A small class-conditioned image diffusion model, trained from scratch: 32-pixel images.
Rows from block 11 of a small class-conditioned image diffusion model, named by matrix and row number. Rows with one number within an expert belong to one neuron, the router's apart. Each number is 500 + 40 x the weight over its row's rms, rounded and kept within 0 to 999. All counts start at 0. Numbers have three digits each.
After each expert's rows are labels from the 100 images, of 14976 (inputs lightly noised), where the router gives the expert most weight on average: "top examples" is what is common among them; "patch colour" is the nearest of a few named colours to the mean colour under the peak. Only what is clearly more common there than usual is listed. The data: scattered letters and digits in many colours. In brackets: how many of the 100, against the usual share in percent.
# router: router (model.blocks.11.mlp.router.weight, 16x128), inputs 0-127
# up: expert up (model.blocks.11.mlp.up, 16x256x128), inputs 0-127
# down: expert down (model.blocks.11.mlp.down, 16x128x256, transposed), outputs 0-127

# expert 10
router.10:440502525473565554522499473515491445523542531454477441458521521438437427464544463522563505517533530455477500580481438476566468552551541533460501422460478535449579491479553540476583478473542523485516561485461547512514459539429499474434494445495450506453460533507489506546495522496532483438482521454511567488471484551493440425496596555486487541493493501540486494505485457575505489471446
up.0:471486513521470540619471505510548464507515529502450510445494553585484502515520494497470520555511446441448485507438475455427537512484487523460453514492475507478475521561478423473547524512547526396488523556444499552499467476463545537465570492503486442495510506542522553515431500493535528529453515442648433536544498474540508585532495440479439525500509473544436517500499482529478511507517
down.0:531470471514401504456451443537508463450451455529573420514491539510614494543442518504516450471501484483473533529501503505487504494536451589533491526527490494502476479553463384521432502463435435457527481521452487498497539548491536427482503543492542461472598535459569457490498505481530537545502495533543490516560499465565523539487491537477479508544526493465555410523542514427519492505517
up.1:517494474518422589507488552482496472474474405474457480505460565459478554507448536407514446487484484541509458434474508493519463447524462506515486486580522534513497455509541515462499577487531510445511538510579567499519509503577510473446510548491576489566551544436498457535492421461501542531450485503500498390482500485472544483536514521501423438482550484502474517515518452431461477445513
down.1:466504540539522472498481476449469547507582523455458459478496498427456411549520487481517515556495481517471554490496506479481558480594514592517474524494481557494459519448502463438511529558492514483525468504537487467532504514448469457449488502492416522480435558549530554491436491532599492446396535462453461490441498475563385473470512514469558479517471491534499469521545536511469549492471
top examples: red (100 vs 39.4); brown (65 vs 19.9); count: six (56 vs 16.4); the character W (25 vs 9.5)
patch colour: pink (82 vs 21.2)

# expert 9
router.9:497492464503439562483508475512487498531455411567531482495454470531514475529456504429504470422448496453565451398525529542533483455510436473551532475490549493562503501463422444543436461505516540531514465567471491473461493557570421534537436545481523580484536483490560503557519515504510551551534538534467495497468430480529542567468520533479453496440476492457515525506486430529476521536513
up.0:477513517518574506488467497486593488513524519391478453483484548412452547497515472531554544522489522521479524544497417407521452480483519491477451482506478549432489451455552451473561520482549547406490527501531476507540499510495564529508480459438442424489472533510461471475509527532571478487409486516544517495457525469516456457468552564460524458535463574529476500435531465563499515492503
down.0:560501503501455462556491502522467544463487469535466567470599468544445443519501514500508519533484486514480459487428593504478518493499547528528525488522491471497527580495490549457509576485526498492517563515502498522450484534462499500406595469578647514518529471540524492482580540484514470501534420523505517523538503559492566506531499473525522535501474474490489513538374519490478484471559
up.1:513541553497555515512527529468499481518557548489439504505461546486530433563530459565466576542528521512407565599483497478508549470483523596537466481489483514439504519507470476516533511507446514417451507479469482479494477468418525461514531523431466469549509522543355472525474487555470518503528454443499453514510528491532478493558434487572512523571507509491490471486526562502515516443527
down.1:507491543556464403444483465563487503542462562516510486476547520470537508501403471554502461552456484482475532468512570443509439493464451507509481467498512488414480448441403490506534467506443500483551474485492535474511484552529435571540548501527539445495475481520507488448549475479499533542522455469541566489581518546500536609426552531432510476513522500537443501512496474472459468552496
top examples: pink (86 vs 19.7); count: six (84 vs 16.4); white (78 vs 19.4); orange (62 vs 19.3)
patch colour: brown (54 vs 13.2)

# expert 0
router.0:436498471444554489522562467486473482443570536429442542559568572500487436488512444517572537535495503509472499571499508519522542554524545498411466444462494486424537483478556529423537567518516479450502539499500593508517552494445518468463532411539439441497482487485526512533442459551532523457421509489479489506486574488562503457534531543506481513536508505493530481515506511543548475480463
up.0:474625514515486504494498549502516497577448444522505506481502547515548524542449500506425515418556503537459460475477592513472490468488457436508513522505546519617487495486451495543535481502506482553500514441430505430477499545521525464555485601402460485489518596549420510504478492513571530522468467486492503548483451460503525497461459537496541486557526524495528458521523526467456492459492
down.0:490455511524477523472457495536494492513477501505508534462484431516386510497500533411472513476459496567493517501490501528517418511511504531555455487515479539472513488554484436467508534532504519497468561480509499545510522549555553490507522435556576434507444424486486537465504607395467456556560502532493513442527500540525565465442593517466526537508583509467538539484485527503418466508549
up.1:519604594524485515513480526474455379564474498517473449426474525481447477520575543470484515431521538561544557441442505537450450499561527515529485508551478519551515537558468469459508498489512525469488481478554458509512490506473427460457467464446506516461567549550483512531518490475552482549525526533527518478517531441409466490506498480485547457527494415576439538546538482487502501501486
down.1:511478444549514497461543474582539572454489541464556600505505476567461481485492515449496485579491436390492479493513512473499527525494452534502522523518516447400526476448523508601475501544534484532472489478407489475524494449523571549586534576553502492492438524545504484469471475488472490480546483475508458512509447506497539547437532505455474547479529556447522547466488507509508511580514
top examples: count: six (90 vs 16.4); blue (86 vs 20); teal (73 vs 40); purple (68 vs 19.7)
patch colour: pink (50 vs 21.2)

# expert 11
router.11:540487468510491505480467576513513527470463471557528535483443550479499604520517542524463451482496487573497465555527551498512485407544498432474495486437553457509431473586431531502487474478556514496434524482502483550565484464546461558513535494479535521572543580538501461466449457534537440559463465507569480496526539422512551462524504522479527534563493447521508521441521523473463512565472
up.2:524451488499458530478419532510525457616493444495538533468493479495495490483441486500502473535518493530547521507466469531466553473469485534477423499478447543411469526517553498480523539514452496506563572492466447487493513454448545456436582501513546437499515518454540520500590538481553559509477534516537508536555446529437488497480452455498468503408430517455482547498595523548512445458541
down.2:440507506523523468483529484551458492524572498524484504453507541463494454532485465555558467529454495571487495512514501492529452505480543532522511450512531496445490531518461519551568536442472550478554522481506546520552418456493420529480413524471471534490574606547471473541475514508482460484456591465504473480463583479591595482507526526490555459565518548475499486535567490563448473484511
up.3:534533522572598464496542438548543537530498503486443512553505497535532473517551486486559494561449501536470506528448540499422506483479478481509552522494536525538521435477508447479477491560484490509490461503500488479519545598483572552575483504514495485462490537473501462460554431500509478568407475507515457541481478429474618458464524489525474451512549445492498558522439487462419519458435
down.3:528603443473458508534459473488500524464462456544513444471608504473470511455405486489403533489496459441498461546574484490532500516488503533519464462520534498525464531580495510497572462491514537465518512556498499521462492524512462557514517470476555473496562500471534511492566502431534494478476465548504520441472534506533455554517474535452496514458477504453629441557497458490560540524582
top examples: teal (100 vs 40); pink (43 vs 19.7); count: six (36 vs 16.4)
patch colour: brown (38 vs 13.2); green (29 vs 0.8)

# expert 13
router.13:547547548512492520513437568552488489555510568446479541504508495477499504512473545521462522551556527529501531541433475425420522549519535430472448499497486563481463466602528499517500472554505516453522474457520396518484496427435499514522489510520514454545483553542472501480451540509518494540516516552527434453548520421456501509432526516492500593461520508551575510476580541498493449543473
up.0:495487519512498529451485560545480480506467515552454542481430520462478580525518521500462464553563448562538543564451438527521489502535504507508474540488450562536427417502494522485504523545590465508465467511516532522491485480516498410455618545521464481546466526528526577429475557514519510528546464422508473422505501504476554503468554561505501479494459512521525595460513538490477508563482
down.0:433470494543470521457512478541504456497550413539549471445488475470535518508481498441463471438414451556513448519460567492509524407509456493457544451536599479495495476537462493563460443521490563494488462499469464504511456514513471570492447483501464481522551599483470441483555461469509524506513563575486475494522539477571590483516462568509481486494543537473551445552529469514489499534526
up.1:501563493518517476493493572504503478537449534478471513526484540519486394438526566533480518448542510449481449506443469430434468545523552478468420414498407490489480513528540524474522563511573497500483538519494503528495590485434464437475593480499500457503474485503442520491530464530541471487465509523486467505510470412516535507524424493495561581500500587548497487442496478506453494429500
down.1:441551448489481496553495571514505510444422447551474424505484563407455507500387467460483473508463505478487470466528493508508475449458465522461435519553563514458532506490495484515512487514480556474522443471548467475518424406620467545486556502453463523423551497535535417520510490539495549485500545487488497505462561456499493547456517517502507440515466467552479479545509459463504503512465
top examples: count: one (50 vs 17.2)
patch colour: pink (57 vs 21.2)

# expert 4
router.4:510516541522478504538439537516513488502465447482560463467395425449469487480497512474487474481445501506508458496455446492515466494484427498547475455492502565572456426484465466502450436489546612520489504571473447487501485526531479556547450534497539544488552474478510505507489507480471443518559494569551529487475459521479541547467554509413531425435438493506459566474447460532441547536536
up.0:464527479506471454430508468503529462481464477416496493534488480452476440485483524517430463510476496537470568465451553470533443475571517541560553565513568491485568555526423467545448499547515497525490517497545569456458544549528486533448429422479521527492566524491508542604487465446558529494405524499472522457490490453537484472543496546565511493482529486499482442539459515500494497466574
down.0:479481468560504514509479463432448505430523530534461511473490479442564497518503520513553455516469481602478515559498499486496465450547434586552485543491489441475481448564519479532407527484542555537481542530558517564516585485505526537491463515513501522510578529478451495537467532451541503512391527507469499494453458494493459456527446580504501433515526512551451491506524485531506587479425
up.1:495477508607510567469449432522508462538452477509569471557520524529447487542516538466494481548500560483503489489429467428509499460467525492467486485438572443486490615454438512496520463540436537508506525481462567507499506502456504561551464445483454477430500543608496491496468492451545496479478569520579501498508474471485520534419514543483443532483447491479530481479497587500523548510484
down.1:537499475430437467486504553469480530489510503542535530472458465491475489470533522464502472464524493607477521501478494502501444556506527557496569483457477551470513520429540458472571518488485481494502569491468532497495511473419503563549472424459415591484461464550429450485478550494468549511493465414447405493539568469570529487503489515445553498535515549469505556490511450526437452503516
top examples: red (100 vs 39.4); orange (53 vs 19.3); pink (53 vs 19.7); count: six (38 vs 16.4)
patch colour: brown (74 vs 13.2)

# expert 6
router.6:432519422483484536473566496473577524546478448533471528569519496531492470482450526489459499477469449471529530496524496496515556471545449563515508487568550419494495513456441471511515507455456471471503430510444524521478505511477496491499500536454451537525611463518471426499528437568567531558457516500476477497487517429573512513551469575477445472463527471473586527493459466457468442571546
up.0:554467490537469448437523515468484540439580461507438512571450500478546541626560488500545466526464422500506506605485465499523477513575515548531410455536457521514475400498596474516502526469478544477484542450459513524474527463450489481514539449461513507566527537457490514499499487495588450502489472524470502548517532449517517512518444502531477513502471481524543548459539507508485494455439
down.0:458508498527556576565537437518566465546496474454572460523531522502574557462460574462465560470516577511458469513487531528458526505477448469510580595447525496462510539541529555405439485511531512538535459513507498487477520503468487535483446531489530460427521485521491524507462556530430491500530611489475426465540522487509514447518521541463515466481467497493450412493468488510477463506537
up.1:598514495520488450509503536469503508514472468464430504531570513522491493486506549497506491528506490541511475441415521505499471482472505484504523481515504393483452589495494550559487511456475538510486514471511446589532474456541453504447431573553572492500479532545495481444538475470503429585447505463573477517561501428462497536482498460509551474497453445562447499511565466461439502408515
down.1:455530528577505513495511462497444449557483537532538508491496494477490512570495518465535486505530449494484469498534531460481480602529496511460488458483498551472541445467517516510551456576532489524438568541472543398498542478502553475632531413465482464521526548475461505496443511497525511492501482508503580477471452494513485416479449575487497536524601484443557489455457557487521561510492
top examples: teal (100 vs 40); count: six (46 vs 16.4)
patch colour: brown (37 vs 13.2)

# expert 15
router.15:489463469521439521445482491513546526565484487597519440459485459461532515507496508441522488410524489470543494398464525537527516427474442480551512462473533498545469471502438428543497397480500520540525509564455425470476426521554427547550446524484530560473574474519503499506491523492459475573580494500551532527500433513518541508522529469487484453470500499503441474497446472502473563512478
up.2:509509469502514437502497510465470552464476536502518546521585540587468443494425516524481480503549535521469521572467414527494500542484467498518520513513458449457538463515530536484570463570503519510477495471515502588542535436420588448443519507531494509485446480508414480449482486426525482453514546571561435526538563466512544465468483538545450538547508491504540512552510545441527455516457
down.2:486424496492423488499439598496466454488514501464520490481466523477512491463519483550534516475529446571502475565487437515553505470462485553504445491512523537448465497478530540534568477577502553461503469452456505564510484461479457455455478578515466521458444463491521524444540538473527470460485596474488421442477609473538543481514520531465515578477474525422547494478566488479454465480466
up.3:496499485481496464474450525561477498425511452479410586581484569411509527551594510439515449511543497537543504465482459464484446539533528524414485495500456496508507518505537522489516517482558498501491454479574559468531512578474506514507482481517465444524534551459454480464466484521518503452429520487495486437522516456547499442536461427505544528547548507537544539392521488509434541518542
down.3:493539432564522546520451524540553512455482458532528435551499459560467542490442548492462480440480512482544388499494478557504489535497403450557535494523511516528533459530537502497554478513449488531494501494509497504457517509499513500552487485504576535407526428545555562555479502476536523525553431478479452487555492526500521543539517582445394487452526432500476498558452478482502542539485
top examples: yellow (92 vs 19.5); orange (91 vs 19.3); count: six (67 vs 16.4)
patch colour: brown (90 vs 13.2)